A small image classifier, trained from scratch.
Training: soap at rate 0.0014, 25400 steps, batches of 256, held-out accuracy 96%.
Data: trained on procedural textures in two colours, tilted and lit, 66.7 epochs.
Rows from block 5 of a small image classifier, named by matrix and row number. Rows with one number within an expert belong to one neuron, the router's apart. Each number is 128 + 24 x the weight over its row's rms, rounded and kept within 0 to 255. All counts start at 0.
After each expert's rows are labels from the 100 images, of 14848, where the router gives the expert most weight on average: "responds to" is what is common among them. Only what is clearly more common there than usual is listed. The data: procedural textures in two colours, tilted and lit. In brackets: how many of the 100.
# router: slot weights (model.blocks.5.mlp.router.weight, 16x320, trained with AdamW), inputs 0-79
# up: expert up (model.blocks.5.mlp.up, 8x320x320), inputs 0-79
# down: expert down (model.blocks.5.mlp.down, 8x320x320, transposed), outputs 0-79

# expert 4
router.8 [149 147 128 157 118 110  77 104 147  81 108 144 154 122 136 154 153 120  97  93 104 109 113 180 134 111 149 157 123 151 140 138 120 138 161 155 109 109 163 138 131 141 126  89 134 151 164 140 154 113 142 127 140 103 141 152 136 166 100 141 120 168 146 149 157 108  96 134  97 106 176 125 141 140 151 144 139 152 123 126]
router.9 [162 135 131 145 114 125 105  81 160 113  99  86 126 125 124 169 129 141 110  91  78 122 115 135  98 111 145 141 124 151 132 126 112 145 168 119 143 149 159 150 157 142 134 114 151 170 154 131 138 133 126 111 165 117  99 153 135 156  96 163 120 148 155 122 141 108 113 138  94 143 168 149  87 150 143 141 151 133 116 125]
up.0 [130 125 138 102 129 130 156 116 122 134 150 122 149 183 121 122 128 136 163 139 154 122 103 118 155 123 165 132 144 148 106 139 173 123 121 133 107 103 109 123 157 105 146 122 131  79 112 141 136 118 142 150 109 156 135 154 135 114 146 184 118 132  96 107 133  79 122 134 109 145  80 112 163  87 118 131 125 119 170  93]
down.0 [ 86 157  80  89 127 120 165 148 134 115 171 150  94 104 120 152 121 147 131 130 114 121 160 152 104 120 135 133 136 157 136 125 111 103 100 136 107 177 161 156 132  69  88 183 157 107 117 123 137 126 154 110 134 108 131 119 140 110 146 131 163 126 141 111 140 149 160 120 130 138 151 172 139 151 188  98 120 117 148 130]
up.1 [147 127 161 152 142 115 155 102 110 130 154 150 120 119 129 102 113 135 154 180 158 117 103 103 172 117 141 105 136 118 121 112  85 105 142  69 127 145 110 139 106 118 127 170 115 136 142 125 115 124 122 142 129 146 114 128 122 154 137 112  92 137 173 105 119 137 110 162  91 115 132 119 185 104 136 130 117 125 116 142]
down.1 [ 96 119 119 104 113 195 108 166 103 125 114 150 119 100 117  87 102 128 116 106 128 109 123 141 134  96 124 139 112  97 119 161 111 136 141 109 126 122 163 156 135  87 116 108 122 129  93 147 118 157 145 137 117 133 159 126 112 160 112 166 139 116  96 163 138 137 129 143 131 119 112 157 137 125 154 132  92 111 157 134]
up.2 [ 97 127  99 115 101 147 100 148 142 147 164 120 130 127 131 128 124 107 103 121 174 139 138  86 139 118 120 128 173 144 140 134  88 116 135 141 176 120 147 127 103 158 125 118  80 127 169 119 110 101 159  93 139 153 177 114 129 116 104 143 152 153 137 138  98 114  98  84 142 117 182  91 106  98 104 160 124 154 174 114]
down.2 [122 147 128 126 130 101 125 154 160 124 111 119 125  97 125 128 131 145 184  79 104 153 134 135 124 130 139 157 148 142  94 140 123 148 149 155 109 145 120 133 147 148 155 171 152 108 105 159  85 164 129 141 152 153 132 160 123 116  73 118 122 111 151 143 150 170 114 158 134  93 115 116 165 120  97 148 124 116 125 111]
up.3 [101 116 113 125 174 105 129 168  88 109 136 116 104 123 103 102 166 159 128 132 112 168 107 152 123  69  97 116 108 136 168 144 107 140 153 134 144 153 128 134  84 100 141 121 150 151 104 137 139 137 140 144 128  96 125 116 125 125 115 151 111 109  87 123  76 145 115 132 109 147 129 101 167 116 154 109 133 139 131  90]
down.3 [ 95  99  97 128 203 125 122 165 110  80 134 136  91 115 122 121 118 112 121 147 135  91 176 151 154  94 119 117 165 129 157 118 126 134 161 162 103 162 104 114 148 102 124 115 119 116 120 136  70 110 121 142 166 142 166 125 142 140 122 149 128 126 110 113 195 108 143  94 104 111 120 113 109  92 143 127 148 135 104 148]
responds to: orange (44); red (41); pattern colour: red (37); ground colour: orange (37)

# expert 3
router.6 [124 174 163 160 132  90 127 113 155 172 103  87 172 127 104 149  90 115 125 167 135 124 130 128 107  86 153 134 118 153 106 162 127 112 170 118 134 137 142 154  79 126 136 144 124  96 169 131 160 108 150 127  71 134 155 144 102 129 110 139 128 172 155 140 136 171 122 124  98 123 124 156 136 143 129 140 121  79 123 106]
router.7 [156 152 103 123 139 113 125 110 162 140 105 104 156 118 102 140 118 119 125 142 118 121 133 129 101 154 182  98  97 168  73 118 141 126 169  88 125 139 160 156 123 121 136 142 137 129 180  89 133 139 118 118  62 121 114 146 161 167 106 115 116 115 168 147 115 175 136 146 108 155 144 147 139 108 160 134 144 130 117 142]
up.0 [154 116 121 145 115 121 144 165 105 126 106 112  80 163 135 111 143  89 139 104 140 101 118 147 147 126 151 124 138 139 154 167  94 117 129 185 138 138 111 141  69 126 160 159 105 153 131 154 154  75 143 110 123 100 102 138 115 149  83 130 116 130  92 147 140 158  96  62 135 135  68 130 131 102 117 109 129 126 122 127]
down.0 [105 133 146 115 141  90 145 135 131 113 113 135 177 155 141 122 132 126 154 110  87 161 109 133 131 112  90 142 132 120  94 139 150 132 139 118 114 142 129 146 137 103 120 107 133 143 111 119 111 151 154 147 142  99 145 140 102 122 162 151 124 100 128 130  92 135 139 165 157 149 148 136 175  74 147 109 125 135 129 144]
up.1 [111 146 161 129 131 114  76 124 136 156 109 106 161 132 137 136 153 157 112 134  78 152 114  90 122  94 105 148  83 162 120 180 120 146 137 140 130 134 161 121 125 110 115 114 115  87  73 176 152 109 145 141 127 161 132  98 155  83 129 119  99 108 121 141  96 130 126 104 137 120  80 139 152 102 102 149 144 136 133 132]
down.1 [122 138 147 113 118 156 161 137 138  92  63 131 104  72 104 139 128  93 111 139 142 145 175 102  97 146 127 155 148 116 133 107  89 151 124 157 118 106 111 140 150 107 167 145 118 127 143 117 122 165  95 138 147 119 139 115 114 130 108 150 131  98  88  98 114 158 147 128 124 122 185 129 104 115 167 116 138  94  97  93]
up.2 [112 127 178 134 159 119  98 185  90 130 103 142 153 129 129 126 104 131  92 115 146 145 118 128 127 127 123 168 118 114  95 150 158 136 130 168 135  99 142  98 120 136 158 136 137  99  86 151 106 129 112 141 138 146 131 131 140 146 127 120 124 132  68 121 165 135 103 118  95 124 132 139  85 182 124 120 126 142 142 138]
down.2 [ 92  95 122 127 113  82 179 127 102 162 150 107 165 140 131  90 184 106 122 167 149 102 165 116 121 149 100 104 131 114 112 156 113 120 142 164 128 161  73 129 133 128 147  99 105 141 115 186 115 167 123 108 131 143 164 173 202 137 118 130 143 135 134  88 106  94 141 122 160 123 125  91 136  95  94 114 164 137  84  89]
up.3 [135 140 174 123 148  95 122 138  93 105 114  79 108 104  76 168 118 136 135 144 137 136 138 137 145 125 160 156  98 134 103 135 130 115 119 163  95 123 110 146 112 116 120 105 128 167 102 164 130 135 118 133 140 176 131 112 127 129 143  69 140  98 120 113 141 176 156 127  95 101 118 157 151 146 141 127 146 167 129 119]
down.3 [ 87 125 115 140 164 117 162 167 114 115 142  79 135 179 133 103 136 133 113 120 166 124 138  92 135 107 149 135 136 137 115 148  84 154 130 111 113  78 122 126 138 117 102 112 181 133 174 150 165 107 131 146 159  87 150 145 133 111 135 116 128 148 130 118 123 119 146 130 134  99 155 103 118 121  93 105 132 143 120 140]
responds to: blue (70); ground colour: blue (39); wood (34); furry (28)

# expert 0
router.0 [167 119 119  94 143 123 141  99 148 107  77 123 156  94 133 170 101 161 145 104 140 141 155 141 128 100 143 118 142 153  84 133 112 127 163 154 120 128 121 120 155 114 128 140 122 157 154 126 155 143 126 119 143  90 146 183 145 146 102 102  99 152 130 141 149 141 123 124  88 131 159 166 117 153 149 152 129  97 111 135]
router.1 [131 127 130 145 128  98 118  69  90 127  77 124 168 145 138 153 138 121 125 118 128 153 101 152 169  93 145 114 129 125 106 115 110 115 116 143 167 123 145 125 129 142 167 160 108 170 171 120 107 135 141 119 157 123 138 159 126 155 111 132 143 151 128 138 148 129 105 136 112 143 148 138  94 146 139 150 145 115 133 126]
up.0 [ 83 140 119 151 162 135 161 123 155 132 156 151 121 118 128 140 153 171 173 118 100 135 148 138 158 117  95 186 117 119 122 136 129 156 134 133 136 112 108 134 182 112 173 103 163 115 101 138 171 167 127 154 129 147 146 109 122 146 151 124 161 135 108 135 151 164 121  85 115 146 111  71 151 173 102  92 105 134 125 115]
down.0 [135 146 169 104  86 147 125 118 112 104 125  99 145  67 118 147 117 117 140 141 132 116 136 136 107 133 116  94 129 149  99  99 138  92  96 117 132 137 117 119 158 141 138 202 131 132 130 168 154  58 138 103  98 127 104 160 126 121 142 159 157 130 137 124 154 159 126 121 141 100 143 139 121 131 163 130 134  75 134  87]
up.1 [ 99 126 128 145 132  93 138 157  93 153 128 130 103 141 132 117  99 142 146  96 148  97 128 136 122 161 144 138 142 106 148 148 144 148  98 131 102 141 139 161 162  92 133 122 120  84  77 119 128  91 171 152 109  98 135  94  92 162 177 144  86 143 101 149 126 132 130 111 121  99 133 151 129 116 112 135 147 171 139 141]
down.1 [ 93 108 153 146 156 128 154 142 120 140 128  64 137 157 148 155 146 121 113 125 173 142  87  96 144 120 138 143 123 133 114 159 113 147 129 133 123 170 111 177 113 118 163 128 151 114 131 149 142 144 118 136 122 131 115 118 138 115  53 105 101 146 129 115 136 113 139 159  88 133  83 132 147 104 159 148 126 134 143 120]
up.2 [119 160 160 110 129  93 115 147 130 139 134 125 159 109 119  66 143 124 107 100  68 127 145 147 109 104 108 132 106 153 113 146 138 139 114 121 114 155 121 100 175 144 103 109  92  61 125 117  99 159 131 122 107 141 119 117 133 150 144  93 156 125 133 111  82 130 128 125 108 160 104 134 158 139 126 127 150 110 132 167]
down.2 [124  96 144 160 149 100 130  89 123 109 131 120 122 161 149 129 150 128 111 138 142 150 167 134 142 125 144 109 121 160 137 165 131 158 151 150 160 128 126 174 121 102 123 165 150 152 116 113 166  88 117 135 128 135 140 132 103 129 122 170 158 113 106 186 143 160  99  87 127 169 117 100 159 133 105 107  90 108 142 172]
up.3 [129 125 132  85 185 143  97 139 127 118 113 115  87 122 125 127 140 113 110 144 128 137  84 177 155 110  97 128 132 109 116 146  72 151 153 144 120 135 165 114 176 157 106 139  99 121 119 146 135 115 114 114 157 124 145 138 123 134 141 110  91 104  69 112 116 108 148 149 111 104 138 144 135 121 126 109 163 119 121  89]
down.3 [152 124 113 131 164 149 138 122 120 151  93 112 108 144 148  97 153  67 152 120 146 124 133 145 125  97  96 136 163 136 169 138 106  97 164 159 133 112 151 105  70 168 153 171 130 162 129 142 130 142 122 163 139 130 128 130 141 133 139 169 146 136 112 107 125 157 142 101 143 130 120 136 123 130 131 164 104 158 122 155]
responds to: crumpled (66); white (54); ground colour: white (43); pattern colour: grey (26)

# expert 2
router.4 [134 104 180 168 137 127 137  84 137 144 118 128 155 140 116 134 130 167 113 113 133 148 113 156 183 115 127 166 110 123 127 107 118 125 125 114 101 126 131 127 152 131 149 123 102 134 162 139 172 145 122 105 143 112 147 155 187 146  88 111  95 165 127  88 148 196 101 150 129 145 158 102 114 163  90 129 104 117 109 118]
router.5 [138  93 127 163  95 101 142 130 139 142 107  98 170 140 139 127 116 141 102 110 126 167 116 136 152 132 173 140 149  87 135 121 132 112 131 136 130 163 168 127 130 150  74 105 121 164 126 174 137 159 147 135 153  88 163 164 151 137  93 135 112 160 156  96 166 155 112 167 123 122 129 121 146 155  94 139  99 130 124 144]
up.0 [105 126 150  72 149 116 124 147 130 136 119 157  77  85 128 139 109  92 132 163 145 106 131 108  94 100 142 163 121  88 182 120  78 160 115 150  99 158  98 147 125 112 173 142 118 160 128  99 136 118 112 130 138 145 122  99 187 126 160 156 130 118 159 139 123 116 130 121 143 142 129 116 141 173  93 117 134 157 147 148]
down.0 [118 147 142 110 116 163 111 103 128 155 144  77 162  86 107  82 142 103 159  87 128 134 123 100 115  84 171 121 125 144 104 143 118 138 127 146  76 141 155 171  87 105 131 150 149 130 145 124 123 143 153 101 169 104 168 118 121 139 148 143 153 159  92  98 117 113 114  90  92 119  69 131 168 150 147 127 122  70 108 133]
up.1 [151 141 104 118 140 136 105 125 120 143 125 167 104 150 110 157 143 182 171 141 129 144 127 107 136  90 112 108 154 137 164 100  94  81 141 155 130 133 143 124 145 134 176 148 132 142 124 104  98 125 111 147 156 108 124 167  88 137 145 152 104  84 128 146 120  91 105 134 147 110 132 152 107 139 142 123  99 183 137 131]
down.1 [122 124  73 150 117 128 106 149 144 119 173 151 115 137 116 139 127 118 147 102 129 165 129 166 159 125 122 102 124 129 159 135 143 109 108 144 121 171 173 164 139 113 177 111 133 123 139 109 186 127 141 113 165 130 152  56 164 132  71 113 120 111 108 139 108 144 118 144 138 159 188 108 131 145 121 113 152 151 134 178]
up.2 [111 162  77 112 127 152 128 125 153 100 153 127 108 155 147  80 163 107 153 163 119 119 159 140 163 121 133 121 130 170 101  78 112 150 108 155 127 135 113 141 126 138 129 119 134 128 109 128 137 129 174 102 103 159  68 127 132 116 151 146 102  93 107  91 132 121 108 166 140 152 163 104 186 115 117  90 141 146 148 108]
down.2 [136 121 136 167 109 118  83 126 124 156 174 131 113 112 150  98 124 112  74  98 130 134 134 132 151 116 113 137 140  67 169 137 183 123 150 123 147 119 138 113 159 111 168 101 146  86 170 116 151 122  76 139 155 142 145 198 124 158 136 118 123 128 155 128 141 144  61  94  96 137 131 137 114 145 145 119 134 151 131 151]
up.3 [186 108 132  81 100 139 125 157 147 103 120 140 131 114 138 110  97  87 119  99 151 135  81 127 109 135 159 146 138 174 166 112 134 163 115 111  82 110 100 141  98 117 169 105 116 127 147 145 151 124 139 130 113  98 138 137 150 137  79 149 153 168 102 121  96 155 140 158 132 182 138 133 100 101 129 154 136 133 150 134]
down.3 [121 138  93 141 134 154  94 156 166 170 138 137 159 131 117  77 155 177 142 137 105 128  91  84 113  75 152 135 114 106 120 185 124 144  88 145 154 143 154 138  83  91 147 138 142 102 104 112 115 139 118 152 115  92  99 170 120 114 162  88 104  78  92 124 113  96  84 156 101 108 135 150 143  68 126 110  85  85 136 122]
responds to: brown (41); woven (32); pattern colour: red (29); pattern colour: orange (29)

# expert 5
router.10 [127 101  95 136 136 125 143 107 138 132 139 155  73 106 124 107 152 126 135  99 133 103 152 118 149 117 114 124 147 163 131  99  98 127 124 158  96 129 141 141 133 104 136 137 129  72 145 174 102 126 127 116 133 127 131 222 130 117 138  97 142 102  56 163  81  90 143 129 132 134 206  99 152 103 172 134 129 150  91 133]
router.11 [125 141 155  95 132 136 159 135 119 134 129 163 126 135 149 146 154 140 145 104 125  96 115 133 122 125 137 116 129 125 123 123 165 155 107 126 121 151 115 100 142  93 111 122 109 151 131 117 124 132 125  97 148 154 127   0  90 134 145 129 179 112 171 130 145 137 129  50 148 141  67 107 123 129 158 166 140 116 147 117]
up.0 [121 116  78 163 105 144  95  92 147 153  99 150 112 136 137 124 122 105 116 143 155 109 158 150  95 160 101 128 154 118 113 132 125 134 134 111  88 117 166 156  95  81 148 162 171 142 102  71 125 176 133 153 149 163 158 103 135 142 142 120 135 141 151 196 124 134 165 145 120 119  90 177 139 144 124 124 110 162 146 145]
down.0 [ 94 121 135 106 166 123 145 124 149 130 120  82 113 113 126 138 138 130 163 160 120 133 100 118 168 130  81 120 132 162 132 133  68 110 158 136 114  86 143 109 153 102 122 140 125 141 122 145 156 139 106 154 110 128 141 127 145 125 112 140  89 113 113 133 104 188 129 122 118 116  66 131 167 125 105 137 133 111 167 117]
up.1 [133 120 141  90  76 115 121 123 105 111 135 114 141 155 140 137 149 187  97 158 134 131 110 131 119 108 166 138  95 113 119  83 142 125 133 123 129  88 126  77 173 162 161 144  88 159 107  95 145 103 150 116 125 140 111 141 106 111 108 196  81  95 155 151 106 128 130 139 141 148 160 152 114 135 111 160 129 119 113 115]
down.1 [184  97 139 138 128 115 107 156 152 117 177 118 123 107  87 166  90  98 154 139  74 156 147 148 140 146 111 160  96 102 127 101 129 142 105 120  99 146 120 113 128  81 143 131 126 110 110 140 134 131 148  97 113 139 117  94 103  94 124 101 156 113 150 120 116  49  90 129 117 142 161 149 146  89 100 153 112  97 132 113]
up.2 [148 153 111 142 106 127  75 135 183 178 123 123 102 140 154 100  90 163 120 168 147  81 118 133  80 179 112  99 154 143  96 111 141 184 114 173 126 150 119 160 140 120 159  98 135 154 141 128 132 131 102 140  72 129 120 126  83 162 108 115  68 113 125 120 121 138 147 138 184 106 165 112 127 155 147 108 112 155 145 125]
down.2 [152 184 135 103 168 123 159  97  94 105 118  92 132  82 108  92 128 151 130  95 136 171 110 168 128 123 134 120  87 127 157 134 131 151 128 128  98 134 144 102 140 127 135 157  90 101 144 116  78 137 122 102 109 129 100  84 121 125 137 104 157 147 165 164 151 158 139 149 111 150 144 117 144 141 167 149 142 124 120 140]
up.3 [130 134 118 163 151 169 149 125 111 162 136  97 112  99 112 110 120 162 106  93 127 122 120 123 148 146 119 108 169 111 151  89  95 131 125 112 147 125  92 123 103 145 117 163 113 108 120 161  97 147 125 142 180 156 119 174 146 119 113 131 136  73 131 140 162 134 124 138 120 119  97 126 171 118 132 154 132 156 158 135]
down.3 [120 160 140 126  90 145 132 151 141 110 143 157 126 135 154 150 114 150  91 146 109 128 110 133  94 143 112  97 147 135 116 140 147 124 105 159 128 149 149 158  56 139  86 185 122  93 112 140 123 123 115 184 122 163 130 136 140 122 148 112 189 151 165 146 102 115  85 151 143 118 162 137 140 112 112 169  97 134 110 136]
responds to: rings (59); spiral (30)

# expert 6
router.12 [117 153 128 117 122 101 129 102 163 116 106 123 167 130 137 106 109 132  99 127  90 116 140 160 174 118 153 133 145 167 130 121  97 115 123 134 128 123 138 135 113 177 128 107 102 171 148 128 164 124 136 129 127  89 128 145 123 112  84 151  88 144 114  94 168 163 147 130 108 141 164 125 127 128 128  84 125 102 114 118]
router.13 [154  91 140 152 136 153 117 120 133 125  98 123 146  94  97 170 108 149 167 139 117 153  83 167 151 160 141 154 179 103 158 114 140 145 133 155 144 150 163 140 128 142 141 118 145 127 177 139 163 142 115 127 150 149 131 145 121 141  95 121 103 172 154 147 145 128  84 156 128 123 135 116 117 133 119 174 144 131 154 110]
up.0 [142  97 139 162 118 113 166 112 132  83 109 108  98 154 113 108 134 130 138 170 139 130 170 129 166 123  85 110 137 157 151 127 141 123 142 151  74 147 153 126 157 140 150 107 130 104 108 136 105 111 143 144 143 114 138 131 140 133 101 131 141 111 166  92 120 129 115 141 173 169 119  89 158 120 111  99 114 143 137 102]
down.0 [118 145 164 131 165 165 122 178 117 131 142 101 137 130 129 182 177 122 126 127 160 153 147 188 134 156 158 123  55 135 113 140 159  89 133 136 159 129  77 188 106 117 161 131  43 155 118 100 128 125 101  93 100  84 158 131 172 138 145 108 115 126 135 140 105 174 112 153 175 132 168 120 147 121 135 148 135 134 150 140]
up.1 [101 136 146 128 112 108  98 108  76 154 117 131 139 168 102 112 139 131 149 109 127 112 137 161 119 133 125 129 105 116 115 105 164  99 121 128 142 137 144 126 138 114 120 136 142 100 114 149 110  79 113 135 137  98 153  91 115 136 164 139 134 133 131 100 108 134 153  91 127 161 134 136 115 143 101 113 129 137 143  95]
down.1 [ 93 142 109 106 138 160 114 126 115 118 117 136 105 102  89 134  94 141 119 137 145 115 192 147 167 149 129 153 143 119 123 151  76 142 131 123 114 132 123 126 123 100 184 128 129 141 149 167  94 130 115 134 127 118  94 145 110 177 101 152  97 171 101 136 104  88 118 138 104 151 119 145 125 109 137  80 125 146 117 142]
up.2 [134 141 159 116 123  79 131 173  84 104 161 147 119 102 102 111  88 126 141 169 118 106 146  91 110 146 146 115 115 165 135 134 129 142 155 129 134 101 131 116 119 147  93 140 122 118 131 106 107 129 128  96 128 156 110 177 161 149  78 132 112 138 100 109 112  93 141 117 142 119 120 157 186 114 120 149 120 157 153 144]
down.2 [ 95 118  39  91  95 134 146 129 117 131  89 135  86 128 148 114 128 132 145 126 135 140 159 121 140 164 144 104 139 110  84 138 102  84 119 156 137 184 109 139 172 101 156 136 126 129 167 184 167 125 165 108 139 128 112  82 141 131 107 169 126 114 103 134 125 136 128 143 131  99 147 143 134 153 159 124 124 150 115  96]
up.3 [187 138 167 131 119 117 137 101 111 100  63 119 173 153 121 183 169 170 155 118 127  97 131 123 152 157  97 149  82 109 143 171  97 147 136 147 133 104 155 141 152 149 138 145 158 139 150 125 142 127 138 112 108 162 146 139 116 124 144 107 134 119  97 138 113 149 130  92  97 160 114 107 143 125 127 138 129 131 107 132]
down.3 [168 133 123 135 129 109 131 110  93 155 133 147 137 117 164 109 133 110 138 150 150 162 121  97 124 130 156 135 106 107 148 130 152 159  72 131 115 108 126 147 123 112  87 150 131 138 151 164 176 130 143 117 114 147 114 194 116 103  98  94 146 116 160 119 119 105 161 127 121 125 123 124 145 141 158  87 136 122 102  82]
responds to: fine scale (72); scaly (40); crosshatched (38); pattern colour: black (27)

# expert 7
router.14 [158 124 120 149  86 144 166 105 132 143 109 114 124 112 126 148 160 137 105 113 120 112 105 137 145 119 135 137 150 130 139 123 107 107 162 107 118 128 168 136 152 157 128  86 146 137 141 136 142 140 147 121 147  84 110 147 131 101 117 163 120 147 149 129 162 118 113 136 103  89 150 123 102 180 140 125 116  83  95 144]
router.15 [159 129 116 170 110 175 155 109 127 134 111 121 108 101 102 136 135 148 118 106 138 144 113 169 155 132 152 112 157 124 133 122 139 138  87 123 148 108 151 118 153 161 147  81 140 156 142 123 133 123 175 102 150  82 122 159 155 136 106 152 122 143 158 100 182 122 122 139 105  97 130 117 103 193 136 146 124 130  95 124]
up.0 [112 116 125 171 126 161 148 123 108 147 110 122  67  90 106  79 148 127 129  94 109  97 154  94  93 159 135 140  74 134 112 133 150 151 134 103 139 151  56 114 141 147 150 147  83 119  96 118 165 171 179 161 139 148 118 165 108 135 171 127 135 148 100 133 101 160 113 194 132 127  94 139 109  99 156 154 163 133 129 133]
down.0 [141 118 115 117 153 140 158 164 153 124 127 125 141 175 153 165 135 123  93 157 159 114  93 135 109 115 101 118 122 176 137 115 185 156 113 105 119  99 131 163 135 161 157 118 168 156 147 156 129  91 110 111 117 185 121  53 132 135 138 132 102 158 141 100 141  99 100  55 128 140 145 114  99 147 152  61 146  99 121 129]
up.1 [ 92 144 121  82 120 103 136 139 126 118 145 129 146  56 157 120 120 143 139 164 151  85 135 132 104 139 120 123 131  92 126 104 119 142 130 110 169 183 133 117 123 114 131 140 133 114 108 160 165 133 128 137 123 162 142 132 147 130 111 123 129 140 186 129 184 189  73 146 158 103 181 109 143 136 113 138 166 131 144 130]
down.1 [160 153 142 117  91 122  92 151  85 112 127 137 141 145 109  95 145 132 146 126 139 159 121 147  99 131 138 120 171 113 156 115 197 119  83 180 136 142 108 157  88 104 145 163 148 147 158 162 100 133 112 119 145 156 120 170 160 162 125  75  82 122 137 128  78 119 117  78  92 142 143 109 164 120 179 126 104 131 147 139]
up.2 [109 149 101 152 110 138 103 142 163 135 153 112 105 123 134 120 171 119 126 109 137 149 136 102 148 120 155 148  78 162 135 156  85 164 124 144  90 148 163 125 157 115 139 165 133  98 153 122 131 118 122 135 146 141 175 121 145 140 112 121 108 179 136 139  79 121 167  82 121 129 142 119  89 138 165 115 157 174 105 136]
down.2 [137 167 179 123 137  88 171  77 129  86 114 128 148 134 171 130 148 132  69 100 110 145 152 173 159 135 143 164 144 142 120 120 151  82 146 106  84  90 104 118 123 146 146 122 129 132 109  93 124 112 117 160  91 146  67 110 120  89 132 158 160 101 115 125 170 137 169 147 143 137 117 113 108 151 134 108 126 116 134 110]
up.3 [106 133 167 105 166 130 134 144  67 147 155 140 153  63 115 120 170 111 142  91 130 118 118 116 126 107 150 117 145 100 109 144 136 118 114 111 133 131 136 149 108 141 139 127 127 139 126 109  91 129 125 143 139 115 135 115 115 153 138 149 163 122  93 127  83 126 135 134 124 129 143  69 193 121  81 137 126 130 132 109]
down.3 [107  85 162 136  89 115 121 152 110 140 116  84 122 130 140 129 142 139 134 198 135 106 130 122 155 139 165 166 128  94 141 138 153 127 134 150 130 148 111 132 112 139 169  89 105 114 133 132 173 140 104 135 114 120  95 149 209 113 129 132 113 117 133 159 159 134 115 138 121 132 102 134 115 134 151 175 142 133 143 119]
responds to: green (55); pattern colour: green (51); grey (36); ground colour: grey (33)

# expert 1
router.2 [138 123 133 144 152 112 149 120 155  98 114 142 100  99  89 112 117 181 152 129 131 130  90 124 142 127 147 130 125 141 127 145 105 151 168 110  95 167 168 180 123 171  97 143 108 119 156 118 140  94 141 119 101 108  92 156 108 128 109 132 101 144  87 120 136 162 116 136 139 100 137 149 121 157  76 120 132  74 115 107]
router.3 [152  95  81 180 130 118  92 103 135 104 147 112 118  62 108 126  94 182 167 143 137 128 135 129 116 119 144 150 105 119 159 111 121 122 159 130 103 190 148 120 108 146 104 130 101 120 153 127 114 128 136 142 160  85 155 142 137 157 122  82 125 128 144 153 151 159 143 156 131 146 158 157 160 157 147 138 144 160 135 158]
up.0 [144 129 121 137 129 128  99 127  92  99  92  80 171 142 146 145 119 128 134 122 129 108 129 142  97 165 142 148 134 131 124 154 155 156 144 143 135 120 144 139  95 122 171 133 153 137 135  97 104 125  89 164  97 111 113 116 169 126 121 133  58 166 136 134 111 146 103 138 120 125 195 110 100 146 121 134 137 106 161 127]
down.0 [123 129 125 142 118 141 143 136 149 154 143 126 103 123 110 106 131 152 119 128 136 167 116 117 127 140 134 110  74 127 118 136 130 125 108  58 164  97 130 145 152  84 125 106  82 124 103 124  98 123 112  99 124 143 138 122 148 150 158 121 111 105 106 106 122 110 117 137 135 148  92 115 129  93 106 127 124 174 107  95]
up.1 [111 106  96 115 115 137 172 115 121 117 141 116 167 134 123 146 113 110 122 155 108 172 126 115 126 144 136 160 139  99 150 156 128  97 181 144 144 126 144 104 116 142  91 158 135 104 108 127 133 128 107 131 160 123 134  22 152 121 141 108 119 131 141  91 166 187 128 152 137  87 118 138 193 150 128 123 127 104 118 124]
down.1 [140 129 156 164 155 142 188  89 133 140 122 169 109 129 134 112 118 159 108  88 146 114  92 157 101 137 121 168 121 116 130 139 127 141 103 145 125 181 135 184 175 102 134  94 138 113 108 182 117 166 122 150  98  96 115 151 136 116 117 114 147 134 116 154 140 139 149 127 134 153 125 112 169 110 138 101 138 123  94 161]
up.2 [ 99 127 131  87 107  86 128 141 129  85 159  91 110 110 160 154 122 112 166 134 154 131 133 156 155 126 119 118 114 135 130 143 130 139 119 134 154 141 138 127 133 120 144 146 159 123  56 121 108 131 154 125 116 209 122 186 124 129 156  80 142 167 128 156 136 118  97 121  83 134 137 131 202 125  75 140 117 109 142 103]
down.2 [153 135  80 176  96 153 158 121 123 152 117 143 106 144 151 147 115 146 127 112 145 139 194 180 129 115 149 175 123 115 172 148  92 114 116 158 160 122  84 127  85 130  89 113 128 109 132 155 152 140 156 111 112 134 113 127 123 133  90 142 141 131 175 134 125 139 114 128 150 134 139 115 136 145 111 127 142  54 133  97]
up.3 [114 139 158  98 166 114 142  73 113  99 102 114 112 118 135  78 156 137 129 127 152 137 119 109 123 143 139 159 131 143 157 122 116 154 135 164 139 142 131  84 177 122 132 105 127 134 145 117 175 129 123 140 108 121 143 145 129 128 137 118 148 156 114  94 149 172 175 108 149  94 104  83 105 117 123 160 172 135 102 137]
down.3 [113 113 154  85 118 201 120 155 109 145  84 152 128 127 132 138 105 153 125 121 133  98  87 127 109 103 117 151 120 138 127 127  93 136 110 157 138 127 130 163 116 134 130 111  92 135 119  85 155  96 157 129 113 132 106 102 120 109  52  95 115 122 169 110 129 135 104  68 105 142 173 109 151 127 162 126 150 107 122 103]
responds to: black (81); brown (67); ground colour: black (53); ground colour: brown (41)